Rows from expert 31 of block 5 of the image encoder, named by matrix and row number. Rows with one number belong to one neuron. Each number is 500 + 40 x the weight over its row's rms, rounded and kept within 0 to 999. All counts start at 0. Numbers have three digits each. After the name is the row's rms in percent of the matrix's.
# up: expert up (encoder.blocks.5.mlp.up, 32x80x160), inputs 80-159
# down: expert down (encoder.blocks.5.mlp.down, 32x160x80, transposed), outputs 80-159
up.0 113:495550491464499477483483479474474529515594562474541436450529541490528488526566581513467534474522536506520511576492524516540494481614493537448474532428410530482434495552497381472479445507536496466510487521504490489521594516488421539518511540
down.0 114:529510521484508538474525506510533576555527557492423590532531575540592539481526458533493467509487461535419472470508474463487495452475570523533492518467465648436476504494467600464464485506500498473494504474534461524470488512523523544422434473
up.1 114:532488504470451501514461556462522498553472554535533530472435525530513564448485526541485541503532538530488506487519506468442434517484456490463447442431521524470494474516493408447457530397468565504515492532465561434493547524476534506466577549
down.1 107:510471482484560498505509471461486468443520492453454551567516429507549492523474488556482507482438494577516533483562565513501515450489488433479534571525514481465495548515477493521523466441451542487487506550489467555537582454467429531542565477
up.2 115:467531491520496526465501411489502501505550508498430541507493566444539482443523486460477512524478517511485521513575561559551568517496442456543547519500541563500500542507511425484487487489424522481534435545521506527536568537452476516527488518
down.2 113:466546456505527558492473395528514532506507460513533467525560490492524460509557544494403527400447485513502468518508563446512501444461470490493552461561532460560472514553526465505532516500538557527513506447486568506537509485499522541531502509
up.3 112:526440490517494553476509586488534486481490553549493530542474553524518450506529524475477455530431394500483501438515541505515513512430491533498474515538549547533486521464467539493480450514492544488499511510529553483503526509489501461544492492
down.3 105:526534462431509532515492450468531517587437426458414486546453433466472521521471528512470489485490546488527540503527503485504539507491553544493471418484514507466466509563562442504589491439566519537498471509450490492466546474436502508460534505
up.4 087:497509469550516490497484545486534452489468515511521488453577463453495459553525487466542523485491539500551464532465502566443527455556542427457449558595454497501519496465508482469460487526520457503498547442481504529537521459525543438449512486
down.4 093:575522488499547501508494427453497460557509438472473513481484542580450514522540530440482508554520497510506535571439490453499461521463445525544555492487492466493449448443479548527400491513456510408518484478475490513482553475550463482437516521
up.5 090:480500521523492504490502444523536523557436472499596492572533458487491597508500430496551448489527520529479558460470482432506586537512444523528541512441515473547459504488520404496548520541518541503472468522502545440554529483492466428529467500
down.5 102:521550478560449495529592522491423540439513531489479529514543515463537489522495476538423506506524518559544505498553530561483546475514481475551512588528505559454455486411466526498495459420467545504554560540515501500500517522515539486532502524
up.6 106:476435489599525535453489604494522532502499456470622543496544530524501393494590507499540496501497593494536540567555523469429523510501541468508527475517507484545513477536525531487453485486518497498515556473430520484465432525503474480470489480
down.6 100:529477488540524502538501519484516475553416471454502487531484494520552455490501559496461570482481492471562459460567424509451513472514469432490512536505493549524459599435563496554450512473475503534543472497442545508538507418488492516496563501
up.7 100:526516516531531479462494570546462568475500340483441460438449494445502473523470472457496478485491586505546503489567458489515529496501537465463446466489496445495497542457474457547390554479450489463545480447586525501506476543488542456446512502
down.7 102:457505463600615544498471518429522451397441542501526454597536569479478525515546497491536520441532492537490499533445456493525531497494428520484526507455544486557521506448492466507476466428484536528544488514543460496464527460453500406515462513
up.8 091:540541508410505477479464538537500487523502421525490553517494449590470514499451482489531547483521520473491508527451537571479517526481555473501461466490561356516499427561485483470444572451517492473504492482475499520538558523498476472511515452
down.8 093:538496489411561550515505469516527409516504500520549459499491525504522447445545508422521428553546487491497484465564483449519431508560540444519546543534519502570466538469473500501467444461491558500482530520467520477564462562495527457451520500
up.9 111:503535496536516482476535475476494508432508485457474471537509515506536554492489478513526493471524489481535513545502613547513575492424542551495513499576483513484468509486502572582462463520483579446462472477502541554544499552472514476519444424
down.9 102:461492537473508517468476461490451494489556464464528473495444496522372526479530580519421523497525492539542468473447477512502509509544364483474485498538475472517518503552422452500484533506486535519534519455457515524518494553502524472503457527
up.10 087:536503476534492518494466450536528499507452517570472478455475457499465552508518467502603521482523442493533456445457509542496484535418472507507535467334484510515538446578477524475526484503488468464499464491504472511518504554495479443479494491
down.10 091:462480498497408411503476433502481460516504510473412449521497449515488527550519422524489515539508449426490438557494611482592512490533554538528524513530506488448513497485507560548509492434522503543487500544451550477527470490478556482526499549
up.11 105:501458558475524542508456464515507545560456481464588474530535471552519480524426568548520482477513508552515520493516528507565524476420491512528434508481510535459447489478506536508481436453484580437490466488506470468527552503517519466454465457
down.11 104:479528509487559460484470494474441490506516480549512553539428433426545562509508465505492512511531493530584496577502544428520477444516442560554534520536538507503497511487450461442487505478510512502571530551499451476548581457519550420437458461
up.12 100:489531496390412483499510441485512495496431549479371508468517517495490500510563458498543537569519526510490575515509496391506565490464492466491588520538552514496518452495562572547555497546518478483461500483499464487506476535510451524486468511
down.12 105:488565477509582525499500502549584479462490490583566522509481509563514453556461488456483548512518492483483612429514460520505580504540537524519545469433515521485428484500503445540508521512520517453498391547500518468571521471407500500512510463
up.13 087:459489493482445505531460551552445467554472502534466507490533485525554499496428476565516570475500589523505483574523518408486488494517515488518546532572485505527464536514453430527470502470486526522498479502530448446545503533512551534544560528
down.13 092:501535549540560533463580496470482443525435491444510550531506477526432446504450431525519419488430488487540574475514502526465498478478509457567472478529475466448491518465456581443449523531481533511552535486518456408552479508464433507493496449
up.14 105:426440542530569485470522514570501552481448495434513432483475480477478503564599556482550521508487455542449497522516588542562553536438490483485520500417519504461479440444537474552540491507520464512458543486554540525477493459497533516536469479
down.14 110:483499485604488456425486488429517448485459423505546434551506555503549516532489557565552442335513507545526508496459464540489503515452474567594532470513520516460541564550509491492499473463459524534514458501464508467451499476511521544513560487
up.15 081:507457540467544541509544476534531518461556495526565528549479420475503507475504510403514486539454550502543518519516444451480538537507543455521588486474463501486437435471534600417505503474525572468491507551496514491433463523457518638533500504
down.15 097:459527461449490443563469545465500551458433526514429481489580484472513513551478523520468461507599539540451495427496466524449560500566474518475499443471487460451469543472487501531518467492465531566511478439483446444469533495505464530552449517
up.16 093:502532521570532500538492543544436448489502506487502552503504429443464508420525537540506522446552545521511527533518482573483444538516440513499512476433492491459470479565519546518420514535492487512449524476464474499540548479458494471447455508
down.16 099:506464478455465518507474567465558536474453470485568435501478536518508467501508511433522528453433469455449458503461452439484469520537513522488565540563440543460530519466476515505556503504500434511504459574517412561511539459514469433537493492
up.17 123:483525490447520498511505483559476542508557510545505442460478501527472500519572531525474485425510474476518537557531544504559478535556526558462487438443453473517532442508577445439549503468560444522469465531536467519555520476441471526509487392
down.17 115:513499473501472425471479530483552521550506557519465549495514517508493484478485509548519423531504503469405424454412470437466466449425488462479463575524416546438505520546430516501524465552506452444513485459508489498432448438527457451529490499
up.18 096:487496513576553485495571517510470451525522464400522457453492505561482514460498505491544459470511449473457500542481495586499509506510477496504509487535522521542457544533562416503455453533514481519551564506562516567529489501463484495417534455
down.18 094:501505502498418578548549534493501507500497433478476458499492584466435460528446546528425543545510493492411456422494448480528449498480398504471546503473466551533493429515468568487493456567486547484521574509495483486432515495505488536569497490
up.19 103:582476475568519524490515503461477516526436482385513548560433540550483445540424546471543532538477496512596463511516453452521421492515534457497527558548495444527523558520548444548466432531442562464509513495469446462483480455480479541518430553
down.19 107:488517520403446507502457434514444554492487446531419583486476454433465530533514492448475510470442508537510583528501585422492530501402516415510467449447484432524446502454451492463456531478598449548484554534538467510454533489542522516534538527
up.20 110:454557474486534519473511515544492525518469425503526508491441492524503454571435567476464535496551524523512500504558456455559467497514489462500515507418534438536514474448565406415546467544498479510473459508509495524583448466499499552501502497
down.20 101:453513449486563535482481544540434487484569456493471565541569489438518493478497551482544402510550475561530462517529507503472446489487469519544481549502493455415498538484487514455590498557442533587496510445508465531453492502483550504418493553
up.21 093:511509441564393433531518580536532562607490545526488482549496469485518464436493506477507499473526434459543477572478479542423551503511484497502523468488499444482538449506516512377445475522456517477510517481524529485432438563464486537506533487
down.21 109:452509446495481545534486430520503457571510536488524510513493538580516531511542438458445505548522579582465480426501542478464516529539543480517406510552518445505523573458530440526474502429504503531493527543508513524501555459528578433433515499
up.22 081:539473453481513447529529459436462474531551461518530514543539533560438582525350530486512558460533541505422468505458565514532534477498487474546510480498502490483491452445433551588477529482519564496544568523448520462506529513508521517479524513
down.22 079:529471522433513535504453527460488433511493504477568403527491518459564448547530527469433399546495567595483426461548450556488463455485503489479516471553489518511521445525516501478539540510521454506471430445523496511471510514483545529498422474
up.23 125:537473547499476462540491454519503505501489548476573491443466476473495531483555536551479468469461578485476483510491414559488522504483556519471404493463508606497505523524567432565536526464451533516487420561526487505464506457518541534464504511
down.23 115:566472509602473459511522483559521510519430555417557530466507495425511391531566546532439462522507495557521475469463492473550498512481540594459503518551495533455481497534505546454549544527494443478551440525506435486444555496488486440525489439
up.24 110:483483469529473508480499513461580491491531508525540550466476544489499520551473547467520487485490579567473441570474430460512454520543517489511462582460473485524517511521469419474475513520529512440535516493543490501455512512454484539509480518
down.24 111:442530526479495469535531490484504508426425468512505546462517499508535462483432403436537547483476491497481546502575493514508512506515493504465547533509498585491518519502422553524476375479547489546544502544512498464431467500487471552537543511
up.25 120:497489496486518465415404442476507556485469569530497479496566482451479459443478523510529490534561512511471495494540478531537520535539485436520531584475475537442495533564524484564505548513526484474516489472484417468590472483471559484493534499
down.25 110:512529519532520532544521560495511518576488549500513577521589526508487418518569535462456478456529492449538482518530533465459447507523545530516568488507497605481557487507548432448532475499476521468496504463497534494496563499496475469457543556
up.26 087:517482477514558488456426425529571492528517427524535456542528457513514504564388544455580529476520493484441524439623424532538436510488471427537540504591462474438502500501532407511494530570469454517563513512517546494514531487485480508540533453
down.26 082:493516505481432490515535571560505457523515456498425522554511571498526483508507583571419428438503469480431445540501531504522448524534516514528544498407518489486491474491469462546470541492518511488477522465523457487494451572549429463517477473
up.27 091:505497407458523452540530489502456484517493500517549546602482433523482546491523535500516459527498530477478539503451524517438474481515538470469503462529510436523535490476523468486469441500534531513465587521506585459526504520441512626567434526
down.27 090:531375493485418525530388559509456505478488447489484513483486544475481511519550617508479508496524528525471469501483483432433556444531546469500515540486494476561520556531495524522540461515540487516463461478482489515424495482470505451574525473
up.28 091:541516467451529415525461540467382493529512506503423522455487524483436551460433494535482548459522576474484498550437522452550459569445503486501506511491520526457394495576503503455469457535478431540447545494408472508569475547497476438482481503
down.28 091:520487485465522513470495521547544516514570482418517488523418496507453399492535440570548524512477439459465456430567538478468498478458554479462555481516520503534487448555509486535512537502524534518416437500527397417510520567485498486511557542
up.29 116:511540447471447511493529477494539448508533576444568426463431505483500570530470452521509483546471459518523470460519481553514474512466435484524639499478558505463414496484473525469521481492474522470436441515528460508517552551492467551522493454
down.29 107:474526517432519467509450527525481543464450502533470539487466441549493525523460527509543522516528503483527480458535512498476509492576568539590539447486524495427560511515485428514510573478528465481518405603475542506452536537492536442465506471
up.30 106:532492492550564518487433534502505450499498445453590498444473517543476442475463462544504477477468518487514480509462584482512512479440455490553416523486450469448487534554498491461434509501519569480473487476448480509498518485487499488509569517
down.30 103:465525497454556527560540472514582479482473508481496591433485488531555486465497478463450528598521460498465439461533512441530507442537396516450558506518502508453503505479481553483506562491457509428494514508532528499487513508462491482515490494
up.31 107:479513505463488496470496496498571563457513432474513507461476495425474528462541472499551507496517552453505486508535424479551512529509480518449515618545545433505569466471550514407532491521573459503543472582397525496522531562504537528512516552
down.31 102:541499474537503530523509522557523480562436475556484451517509490533543458434373548513511491527495502478424500534593544475403426493545483453493556500500521468496433563499512490521435500480448491495519486527498516526475423543477414467495528558
up.32 086:476488543464472501511534452477481487557531459525514488461491490484459526524502565518507505606504481563507507489520486505517489481588523451473531466500406519496487466561461475529454501454468502510505511466551473474515507532547552504514488502
down.32 085:430460495513464447507479397494576488488474452504538541578474474545502488464465473497554453515527497518440531530436505512450441492447468499516526570475477514493485504480469505502416492531570523508530440559548522443403471483459498457574500509
up.33 115:494584584515585507487528561579512509489565481491476491528486609488486435454475485467450471507484471509452511404442497507530521508469465500510559447486536404491535470502519493472505543512522470484510460440529542453477435517461470530466492424
down.33 120:495464424389463453528466502526538485437526516517487450463536516485510519491451507467510506434511542495498454518523430520507498503523471431491449505415498525443446571512468501539534448513496491485469479457505491514517416543517534548473550548
up.34 074:513451473477519423519469497533489519539538418516458395537481496564487537535527500469501453486534580515513477554478507594466502529415421516510591525509458540497472493453516481482483478505514477434447514503498517476462526545541506435488539500
down.34 074:542482528516450525473470566426451547563488475499499492468515474563525505486401535540547506560532484493486482514530470482517506520472470512499506535468527522476483515429511470513515513514538522419576536509551512525494445544500462539543506473
up.35 092:522514511563451506556542530520524480459501483481466470517516478485557610502421494476524469477498542450525528481452429480530541509520456485480531519417572512471467488462489451456520476467470512476463503470528512440554541589498458533530452471
down.35 093:463525532498513508457519464464507457448506425555530411437526522608475565507504510504511436509527572510469541553538506525512547518504473526556570427503486591509491524492512536538523521486530527558535478480510524542454491478484520455479496458
up.36 101:511488583515408484552509528446504449560500454468471550453469479456448556478497493498488522583534530546612441531513476405403528509544507481486434476590514527509470460452477502505517510547499507566505481482520504493468461481464510508462487507
down.36 088:486468540567550594488497567524491545483456467488503432530508590514510526600474506508463466518506492526423445429522508515454452515481531467497524558456488497477492445467531563432523499551458520479549509466488450510510538531457466504591494501
up.37 080:501483443559479562469503596454525458530490423549447519495536493536496432558508503494521533501555473423523545487475420556475556550480530478496451481527520510530507494568487503486461473480453400452522538434453494538441544521513502529499524508
down.37 082:490424499543565513536490493497439470462440464456573479525534496530498385461533519437483516543486502560492514480523463471529496465481435492464553450512546468533526484446502542503538535530480549522501523494488575573514492432476502499508448440
up.38 108:480422498554469492506494517453511504443554547487471469502540525471504529409476533542470489550486531461574439477523589515552498564520529472488507462491511505564502482503422506440556400500516565458475486520546551530570539467503459566567480438
down.38 106:459537536512487514479485464478542485521477443522485514489525465556501534467497500480471497530463526483447446472453594529520524437544426536479488518544433538470493526575520553523464540498555498490520497513478538498414483507543528544451543530
up.39 139:477460523444485498502492440552499543526481539430514506484431533457428484510611501566467483512500470477456501483478568512481516525491569502471464540429528517523491510525573518473539515470393425531556493444546414525472471505546503560441523466
down.39 136:506474495585457460495529465514521503478496542547494513437491503428532491521538504489478483404494480483511514534489425498547536488441531538492529446519509518394511481584505559502547520417457466537480535481517540450527489432538559497514515450
up.40 092:460494513515420504480510565490493589556541459440561501575490473502504471526615531549460486479459451485514514475512525485388504487553506500518589503463518467509485477514433461505513470481525497416512504471483561440484484487436468441520483520
down.40 095:472481486634462513448497475391502488465469488459447530539509496527511438503538441483486518539473471553552476490490432542489463484512499444534419500562462548510452522479499510501428491467473501469534478568542586542472501479453521546531566457
up.41 086:490496568448482550510504542554521465508491460469561479497509521526564524545488542502542517505526558488509534446574469439502459514498530491444468501519495500387464457468481581504545488430491450505530445552566475512494509484461502474510503524
down.41 088:459491603510506518554424540449523550453534477594488485528521470392504557475474405513499472489465527471544590536504442565447561527514516516528521481469525493509536520451479595512477486518468459457548471456507503481490506546423459453529549506
up.42 083:452504584495518491454506492574535429467471414489482553499487398490422511518525515525471468510505551510516497484552503544534456521498519488473594467596508458538496451537535610443447509532521439485527446524488426521511524557514501444552559498
down.42 093:443455525422528536526455499531500547470518447539415465483500574456530448446459536486488561510449460496442492507492485478446517526455527502435552491576478478466551486521467493521497529475476495554502429577509459437451440489492516527493525547
up.43 097:489502456441534447489543459480490540559537482500537495550576488529501499528441504482451433599500435505499476419477496552527517470563498503495570545425548556490476510502541404506475479545475459517539574470548492462502460467478539454537481516
down.43 101:540481453509429496484547557543516451413453512459528482444521604467449602519543482466511541483527502467505524519505463459483477465442576519458456556451498532514454418487508515556491463559567533464550489369476525542510529508494530502477466489
up.44 083:543455479580526482522535437538519556482540491543526432525511479514511495485488447468537436419504458442502524433459456565429510438466462486516504523503497473450429511438487488521525537456470562510506538486477508484462533412506484444434542496
down.44 079:529548537486424481471553547403475483490488506460476502502529459518453485497512523513596483508455515508593534468532517460551476504505513498474499524476495516573535482477485512464493517584555514510503472456488576495511455534456500498535476551
up.45 087:492521496526566504507501414609515571502461504513506526545497434506503504541465501484482458498452513462557494422452514463449547569522458541454552460474483466505501490485507524522486521508476497513483504504371536464527458533507485560494461422
down.45 086:486472509450417452547512562485453456438494511462487502486500543484488469470478524528587362571475433487521487554490428487505484465541497412552545500437491576487501522478494437547441449537526538563482494546472435475550493499488535513587488554
up.46 085:520456408502462422566488494489545529491455556432598441526536417544468489533441521416476532488509542518483460528534427477456527479526539508541494482516517493484549458457440554486508500585472527491474458548492501498519554495512444499463515483
down.46 087:484500586442413536526493581534456551482490475475482495549476532480551484500513411484568513554536471551493475494580490512541519522509538511399556539530441449490442513615482496542476511454465477488521470496442540490491515535589457505531521515
up.47 107:481518513591492442487485493482490500452513520470434511479549522494534494485528484438450493446497455473494553579558505519491533443555479466484567528500493571518535485548518350504571507479499541499502495546566537470443497500453450467497416462
down.47 101:498563489605469564490471364509489521560542520450466488532505504488476516484540471474412552503448518540482526523571568532453487508474507513531473516507510450530517485554542506464450506473513530468557530483490580543427511527487487572444499494
up.48 105:497501531482489534503585519486518514526546537460518540572520447515524450499567481444431551535532424515476520485531442497414529518473530528568454511457484495498543489519469583463470519517482576465488576519558510448472455549500490420501523452
down.48 108:496489475414525472489542555472503483469507516480439490532488447531556448516526507465458597569549506485532441435532527525548499541488516414553485543503444460507435583472561516504468410466510504535437489482520487507457480472476473518493451504
up.49 074:486479475519505513471451499534479403466474493477487544540472519512461563473484569499514560483489496502499503526500464600425467470543503468403450543562551442502573522555497367472422497471502584498501447544540541456474534472510542589531472560
down.49 073:511532517459505572543457489494525478429440469552483496491478537461428395484510439536452530465525507500534469451455556412479437459485536467555609465512516488464506457480475538439508572517437504464514573486577475525549519524477422484506506414
up.50 087:473436492473490523487532493529405503558524458570561448504551535549532507552461512512450506524520527543477489522494527491497515495467470482484498507434440463488518492456543475500498497529512456538531531454435463505491396468503529523390563501
down.50 101:529467578515497462488505535524518471486482473534526549528506560542555526480488477457511448403569557503425417480497442461450491449479508475541536513525493594446500453584438568464483484495481470486519467465534547544462525362474492529533526533
up.51 109:459524541486460491475451535533460558514502459453575524490486524483510566474501503473518495505488443573430537524519490583474560502504429538529504479358531473594463492553505503504466514528501462482528541481486451485476502559463549529510470530
down.51 111:533465454526522487508507572530502496439457538586553455501516505522519567542501473486472553517497521441551407470479509504471452479506412501449538515494555552509517524504491460567489487574493547450527513521497505520441528522454497493548469485
up.52 097:492551503395474487536524519500474543565553508479495490505540530493491448458438526476492503573441451485486536451521467508547555465480434494541491432480500485549485494467500487555442523519499577478522477521532485433486519565486539528541465546
down.52 100:525484463477570509417538554546538486502493464506583516612519471509458643543464486460554504564480504539486469480503472523456505516457461537518459515539498587488482487475517423559479440464550568460516494549541475494518533542452542486498459461
up.53 075:551443481522454523464566510484506501448509459512506619466497556506507575490466482466538485531496520566538448487498478553506432499536495439553476527491502594481507490449438464536440544568478498526542511544523618524439508482487523454504557523
down.53 088:547492571512577501486472551531401476489489486521511484511509546553529457490454481448483453476505520517475479486544601503491473504533512514487509600541521499578452457439535569437527474521478500482471512468515377530528533472547484542560495450
up.54 092:519486530570464525487487584486487536453521403493480464504436420488481491575535456555501478463418482511600529554500484453461520442570506465422527523542520450449579585509480461525471451488503477524533546507547506462568463539500503449506501506
down.54 087:475431487552443566508592504445495410507478490487503509497563522538493480467520514462510575471505442562550544548435464533413465514470442417493504507487502563524516390473506485419493486436512523470512447508488512471470488480495546444478450544
up.55 101:485484536458396541492487401522453474510464427564552461432515506526433508449536492470464419549497508494458498556495449488452544501470568495470509565527513478546467465540482501577498490540451507459498568526521517546490555485481464486482495485
down.55 098:525493542565488404481531535539569519458529520550543572443527562491544517520525473470520466443510397542521495540462523572541482512489459507428527492471477473462513462500523499534471486491493484464512469511516525453473477598512451370486493452
up.56 129:473511544463435498447480428529452574457459484497458454473510495476515543506466518476517531530467502490471528511500572575561582554418448489539539465463478508531432519530487526483576486531474514452494459500515520536520555530449483493508479532
down.56 118:520521462503542528468499521545565512460531483526547474486557476566463592507478528508514539493575533524458482517488532600533525478507436508537574493542456530446473455466483416530467465511507492473525556460468526463506466547479513525524455528
up.57 103:512517481463562512488479487461488557475536520560542541519445482502441453497497507464473540488592542508510451446528526430499447436663531520537532512478505489420506556515528441546471534490470550523558516502428497464512517515465533486479491533
down.57 115:566448498414490549493473525462495520497438538549453489583524522443516500491523417471464519496483462603480480454517512455420489511483541503523496557464467458554479472476486606502463504468545497503530520466503508526540541443495440562512453566
up.58 087:487464428528411496589487431541556473527488495487462476544529422507572477464477456459514470454463509506485510463515523476488500475439471487539452465553500558507516525547550471537456483488445547563456493508513492419465496524443483476515538543
down.58 077:511556508541504529466538550534513436416513502514480529514447499472495550549513557549474537511543500511471494480477412385567553432497560519545537509544473490459519441493455465488511496521508566507494441465546542525480543556499514410508470481
up.59 085:526493512548519453479485512552534495519469405450537430469512487553478536452464518438500559494513507524551459491482432440547495490411507472527447467564502501473476427470459595560444465547454547512499500516449525491538542483531480543528488521
down.59 089:533558520445549486538449475504449509496501490511533544510494491394539421489452546443487505498534497530560515568535492551521566503481455537483491433478489450516542457446428442485494530449510520508553480460520450530523571523512461474483469548
up.60 089:554480452521510544513543447481556491487449548506543581497509468495542524557596444448538504474507493560467524575507474495462495458474524470584534533427558508487469492538548501577513491560491545471486492463405516405453499509551440543545526486
down.60 099:537536458506487476480528463531454599485478514565489554489466540471490538545476531489433559516483437447514517529516543496460515526497476510547485547560504465487477547423482460488549494509472537594536493561499547521497563508460487465555463451
up.61 098:513511502484585539570567538429468471510530505528538513526458529524546525548566452476528500458528467494535495541458461471467529444523623478481496463502398498504495504506432547425467475507469554514524490492468441508506522428489501415519517479
down.61 088:483519492480420445475474633467531485508480527455486542460587449503481460523445441465569550548483526520524428490489463520489497525527463505581485505521492482530473511475523536561490556598507515501548547436468532477552439550515488459529522450
up.62 114:497510451513462471479547514473476574453502512538523478498511468519545437471599474476447494493518531541509514455526446497482486535565534463500466497352506525554553481494522446458528472483506483448523465531529448532458433511478570479472526540
down.62 101:539445462507528484563538476510590486496440469431434507559580449509562476475577525465472482534501435567495500501484490519545523513514481472468457493397481495503530436519513423542528516487503555489510503514467516485481424432528556560485494462
up.63 106:545479516513553501521543573449498566474567486525498451571436442476510478466445430462469536425530597535558449532469481479472485506601521523520527477512484416527523547446511564524492456530486539529507524517442512428517488555515447468469564490
down.63 100:502537494433516493529481540482515474521500505474502509542449536504490474499454442511441482565453499568503516487587491533452499501542483564485501473588441499546577491510510520497436478427445482529436576503534500450512467537446527532531519510
up.64 096:458532550462629506540528531495563494541500501480558535481544502543547529528409557515486487496486567467541591483497468492527547545437536486493463563505473528519438507491495493543491495496520529510496471488552491449531533516441496564543463510
down.64 086:486492497449481482543404500527550483438458474468537500556487554454490529533533470521502481500549475551497490534532462548400557535575418503487548505480492474510562533409457547543522455494481459428439495497499422515420522504484425514481535501
up.65 076:500467568491444526542551530480461457470434536504475547511446501592531548487500411433564552461499538484541560466467370494442493507430557495513536458510473492515515543474473475505487547498507463513512418547453478487454549463567447461488513468
down.65 080:541548468567517531547449525498457510525522502465444539464466483564572457489506477541448468514487514435539469528485619553450491472530496483479458532527452418523520478490514578499487473450497492484488524504466476462508471511527510543474486455
up.66 072:506507453470553477452528487582463458468503444499468543508500572506501599469433510537520531513495448479457528459524429487470549473415525471526480478442536475454411422522535448531490513516473604460497475484484509502508504502534512549512491457
down.66 082:533521513507517503523452504467555501461534513508511432529477550478539483472445447550593501484612476474526412420535488548520442504488457497511419433542494473527532534528546503538451469487484464494502524425552513480577510608464494434518400486
up.67 120:501502559472509487535497424482452547528557536411436512537532512494516600549460504538510490576511506458441492494460602469498465496481527525580502542497500517438538463483519514528551437505480518509487476476519443451456489504521476552503518507
down.67 123:521554482453542495474499512538436555532546513537483472450516523427493491553560580558514510454511500544457479498488452491581508463519494503496474538501541518504513529522446451437594540475518460452445534489519502546495548470474569476485583445
up.68 077:495480420464526491501535544512459488421492456493552514527547476522513482489381389536595518504506488476538515495533546487465498483449595510461504463536555445530536583529482482505430504485450511496526490569477487516528496498481519519483555562
down.68 080:493469552497624486528473529492504468514471554518515457568489537471521587452446497477492489509449500518458538467517502467480502458490494506512510520492505455567492390529487507513391557512546514532502554464517509529487486505528575500483498493
up.69 136:521463530467429483522543369503511560502532474468519570501474516397539483455545502500442433455494543516615520492460394415538523506517489499517436560491545478553485478437534520502489513564443445513526522526465466531519485485524539502556528484
down.69 124:475527490576552557491512528524511465520466527522538441491612485489533503503500499542453426465504465501455559575458535505451499526499516515491564450438508542527494493465482463504569466490506510486471547513516484485490564458541505479493475497
up.70 091:534497451541396542436472481525518497519500485486436519460444514495499493522542507503604474593520466444549525564507405544497469473548563467522541478540492519401514514430522502584539538484494487473497461456536511484526460505427528555438571525
down.70 089:516538477521508477501471441433438493426551548538474540531535505596476563533422498515499536457509493551553447483517516505480455480500467518558518480531509475565512463485503535483457463501584504530482550501541589500521491458550459402529514512
up.71 127:492489516487504506536532529467550484530478491469478553501523485535526578568464544480545503567457546452462486485439419488508434457410480530536484524428520581419543487488457559574533544515467503497450500436558502503489503450515492524582466418
down.71 134:522428484538516473435432527540475510493504491469583453528476457463489563508600475548510520509512488485546453588467576559519468528501494435520446438487516481513459501517452520492562452527549444520453543531470468568500606451501480523515511489
up.72 079:474479463499515540458473502523469445522460446498434548526512509545494565481559555476457569503489488490517482461435483533483451512512444502510499485472482606492515478557532506463488502496510625494491497505427595432466491467500503519493514503
down.72 079:572575495524477544469444478495445587456448513469497498476507516546545471498513493514487477573496512416522444523517563509527461541512519472542495442518497449548511540505540463458614538553404438484514510454491490490552460483453453541545488533
up.73 081:527456456526501495560496496535470495494495574544515499531473451533496520431477493475507514475477539504495467502504475469456434480526426502506479498499472447486450514441458550629529450486424477524486499473519486472503523579510519478464534455
down.73 081:555474448570534500485505479515497480515501516503518527470504548467563548460494524481510581462481490516472539475541470538501588488518564459466526535554554423498521479452488517500446452467497490518477549493440519550522510509524534463595556515
up.74 116:496486509515497495426494530551533545387483489480492547468484504506512565537583464498476498531467490475458467435506524534523475555487512533528452492551482487493452539536478533563514514467548416453506413489527537549505503540501498489532494464
down.74 114:530488444512533472459507470470543520445443510501484452537479418514493394565476566528469535512484484522458504576535540608545529515483477515502575457511462493503526602491551528480533488484534460508585458475458466519499519518455471437538473519
up.75 101:466511501398432489529489478452484519510534515493507508447535464461473465480511450436538502552531559514510416502580559501514506481444515439541532498507539492503502531553491500496525497462485490534552495545538472465520475510477520495481474536
down.75 114:527562437559541519484507485544471463519424519539509520557515533481473480501482533531542470562476446484417529467503473497504505453464615541490527538489478528489472475476461450478538509441595517486519452482502508523592549523495484468514502456
up.76 079:560524465506465495521572634476445480476532450478461464510521489524556499523491504465445563511503505482544530453490411495503512505467532498530525456531586553475508560477506506550514464524495497518522462520493551434458520507503446467440467451
down.76 077:480545517486474540471497517543542397439459513480513528568559561508433535466513434489612469490585429478449484546475429490466458504472458511472553521489481522523438522538474482460430503513559512464468474471516546538412475466481499520496457447
up.77 079:471511417428457430522479484485584474551485483510483543483469514555459444473476548469530546434486500517511521490524450515566389483476469497381477425518513532493495497522468462458450518445563520508492413547460551475569539476498507510493497551
down.77 077:532533485472524484511454516492456525467442535547463505567497485491518509493458443516573482537494393493592464441521570482438471479487523465545538508524527551549504483494578442531461494456464519508561532499464505494498446536459473477526531435
up.78 114:526521547479469505517483485499528497453496483562462505447446521534477467498652451472472568477467465501434489482504461486478541483505494495493544570485440476472531452480450493526546473490505420453491494530562532496456489488512506458546544541
down.78 116:509487439471477466438470438476516514442461541491511568513466461514498421502447491523495447466472537496522471512475535617497483538527464462527441465512429471448564502512514509485508556462540477498529458587456502525518527580526484519492517546
up.79 130:509519544398584518476477525457534564556485481468538509482453592455518477490404435446526516454551489450493446512456510456476439491518533491564506589523495509547530511467521584459504475491528509529537572472465473501523428535511485460496486529
down.79 141:517499476414534508438461530517541492536478486492500501532518496444424517421420525445487520567555526465462449555489428488410458517557584478490535446463509459541534542516495512514486507501552468495477532430444487463516473561484501472554544446